From a checkpoint of a small audio-text matching model: 8600 steps.
Rows from block 3 of the audio encoder of a small audio-text matching model, named by matrix and row number. Rows with one number belong to one neuron. Each number is 200 + 20 x the weight over its row's rms, rounded and kept within 0 to 999. All counts start at 0.
After each neuron's rows are labels from the 100 clips, of 14976, where the neuron reaches its largest size: "responds to" is what is common among them; "loudest band" is the band of the loudest frequency at the time of the peak. Only what is clearly more common there than usual is listed. The data: short pieces for a synthesised band: melody, chords, bass and drums.
# gate: MLP gate (encoder.blocks.3.mlp.gate.weight, 672x256), inputs 128-191
# fc1: MLP up (encoder.blocks.3.mlp.fc1.weight, 672x256), inputs 128-191
# fc2: MLP down (encoder.blocks.3.mlp.fc2.weight, 256x672, transposed), outputs 128-191

gate.193,192,186,199,175,195,191,207,211,213,201,192,180,196,204,186,204,207,205,241,189,217,204,224,256,154,195,159,212,182,193,233,185,234,197,224,212,207,211,211,182,223,171,184,169,182,172,211,247,209,147,219,208,214,181,208,222,208,221,228,220,170,226,182,181
fc1.193,218,243,224,174,184,193,188,157,177,181,216,209,192,160,179,219,216,220,210,183,226,192,227,204,174,196,163,205,215,202,187,202,222,200,192,185,189,228,219,176,201,215,171,221,212,180,192,203,226,211,202,206,225,167,193,176,223,200,182,237,198,179,176,173
fc2.193,220,215,213,208,211,208,173,190,204,228,223,182,196,160,210,184,201,187,195,169,204,224,261,197,168,172,195,212,218,182,199,202,217,208,192,229,183,164,236,198,206,171,175,217,198,201,202,211,199,163,236,188,207,181,216,213,198,192,230,163,207,150,190,237
responds to: muffled (low-pass)
loudest band: 250 to 500 Hz

gate.340,178,188,199,179,196,198,235,180,193,172,182,184,222,202,184,193,195,221,248,208,214,222,199,234,169,201,186,216,195,202,203,176,234,200,235,212,215,222,224,161,202,177,185,154,189,169,200,234,213,161,214,217,221,170,214,210,208,212,194,206,143,229,195,176
fc1.340,230,223,209,204,175,183,171,205,172,196,223,209,197,214,227,229,216,167,203,214,180,197,196,194,225,223,218,169,238,230,198,234,181,197,199,181,189,207,186,201,169,241,222,192,220,174,180,185,181,204,149,188,218,216,208,179,171,176,188,229,213,190,228,219
fc2.340,241,180,222,183,210,239,221,199,205,188,178,186,228,199,175,179,182,180,221,255,189,203,191,219,175,190,225,163,226,245,163,194,217,218,205,183,186,219,220,199,193,195,215,188,219,203,193,213,202,184,218,187,199,155,187,185,191,170,190,190,192,203,223,199
responds to: marimba-like
loudest band: 250 to 500 Hz

gate.75,205,222,189,182,197,173,228,204,204,193,185,196,184,196,170,205,194,201,229,194,194,197,216,255,156,207,180,214,188,196,225,198,258,206,232,222,223,190,206,176,208,180,196,175,202,167,215,244,215,148,213,190,232,195,214,203,204,228,202,215,151,232,202,162
fc1.75,226,157,187,202,178,233,169,159,179,221,193,174,176,225,206,188,224,214,187,205,183,191,209,216,179,208,180,188,193,160,198,216,191,169,191,191,179,197,195,206,189,191,230,205,219,190,163,192,202,177,158,182,190,206,209,181,191,192,205,218,194,186,226,213
fc2.75,223,186,214,194,222,241,193,195,192,219,188,161,199,191,184,188,173,179,178,212,193,182,203,212,168,204,204,203,180,214,221,207,211,180,219,201,194,204,244,224,225,171,199,217,194,204,202,227,178,179,186,223,181,231,217,193,203,211,187,180,201,171,196,201
responds to: marimba-like
loudest band: 250 to 500 Hz

gate.570,183,172,206,188,211,191,216,183,213,183,178,187,200,212,178,192,194,199,229,215,221,205,193,258,171,185,192,203,189,193,214,170,235,205,238,214,212,226,226,170,211,177,191,165,192,167,198,240,221,160,214,218,225,182,224,206,218,208,200,212,152,232,182,187
fc1.570,169,169,187,176,237,202,218,191,211,221,178,189,225,176,192,167,187,216,212,192,218,224,225,205,188,186,170,235,186,169,217,187,222,190,193,214,215,185,215,214,207,167,173,223,163,220,232,224,219,174,239,230,185,201,218,236,217,225,237,188,198,208,175,186
fc2.570,154,228,194,218,200,166,186,192,205,219,224,211,187,191,228,218,219,235,171,163,213,196,192,177,217,201,175,243,168,173,228,196,179,192,208,205,215,189,182,208,212,206,169,201,189,198,197,176,199,208,186,213,213,240,196,210,213,227,209,209,200,205,164,201
responds to: marimba-like
loudest band: 250 to 500 Hz

gate.587,184,199,204,186,200,193,213,174,185,173,174,190,219,208,172,185,189,214,243,219,215,215,201,239,181,200,184,221,184,173,198,184,225,220,220,198,209,214,225,160,195,175,193,156,199,177,205,226,221,170,216,219,220,180,219,223,204,209,191,208,173,224,171,190
fc1.587,171,178,204,190,215,204,219,163,201,197,188,198,217,184,189,189,195,240,224,191,199,226,227,194,195,168,162,216,183,167,209,167,205,205,204,210,218,208,208,193,211,172,191,188,179,198,221,222,223,172,247,231,202,184,228,234,216,206,223,194,190,204,162,189
fc2.587,165,216,186,213,211,162,184,203,198,212,221,206,172,217,231,212,215,209,175,146,198,191,201,176,211,185,187,233,176,167,234,197,182,175,184,194,217,198,179,216,202,200,180,213,182,210,189,175,213,216,189,210,202,234,186,206,215,213,215,207,207,192,177,202
responds to: marimba-like
loudest band: 250 to 500 Hz

gate.583,196,201,197,176,226,197,209,200,230,233,189,181,204,201,161,208,185,201,224,197,210,211,192,246,163,175,169,206,192,183,222,184,254,194,226,206,222,210,233,184,229,178,178,189,193,206,194,245,201,166,234,188,202,199,219,198,205,205,207,196,166,238,178,182
fc1.583,201,202,191,224,182,209,196,200,177,168,208,182,195,206,181,213,213,196,200,176,180,158,251,210,183,226,181,211,230,243,200,212,186,166,222,221,218,210,188,183,211,216,201,184,208,167,175,192,194,195,197,207,234,210,206,193,206,189,194,243,174,179,215,218
fc2.583,232,161,226,169,232,228,180,191,206,191,218,198,186,194,208,178,184,219,216,217,197,216,228,215,197,216,198,201,204,182,200,216,209,196,212,182,195,208,226,226,218,168,204,189,199,194,220,212,187,195,243,188,196,141,213,187,202,209,237,186,213,188,208,192
responds to: muffled (low-pass); sine tone
loudest band: 250 to 500 Hz

gate.257,189,221,201,192,203,195,217,174,197,222,199,188,217,172,180,194,198,195,236,190,213,208,204,259,171,206,176,217,181,193,213,195,229,171,238,217,199,176,220,180,204,193,192,179,205,170,193,244,190,160,222,217,234,187,230,206,209,208,205,220,163,243,187,182
fc1.257,190,216,178,219,196,197,218,177,199,167,177,228,223,200,206,173,176,227,189,231,191,210,125,171,196,165,209,221,191,216,162,184,198,203,224,212,211,181,201,221,214,193,216,204,177,188,183,213,181,211,193,188,193,227,203,219,224,223,215,204,217,215,186,219
fc2.257,194,233,200,208,172,200,226,205,169,193,219,194,218,220,179,198,197,212,178,210,188,218,254,131,228,225,195,212,218,182,177,202,191,176,211,187,224,237,201,194,178,189,181,223,215,219,224,199,214,190,158,198,183,195,193,207,177,190,201,257,176,203,203,220
responds to: marimba-like
loudest band: 250 to 500 Hz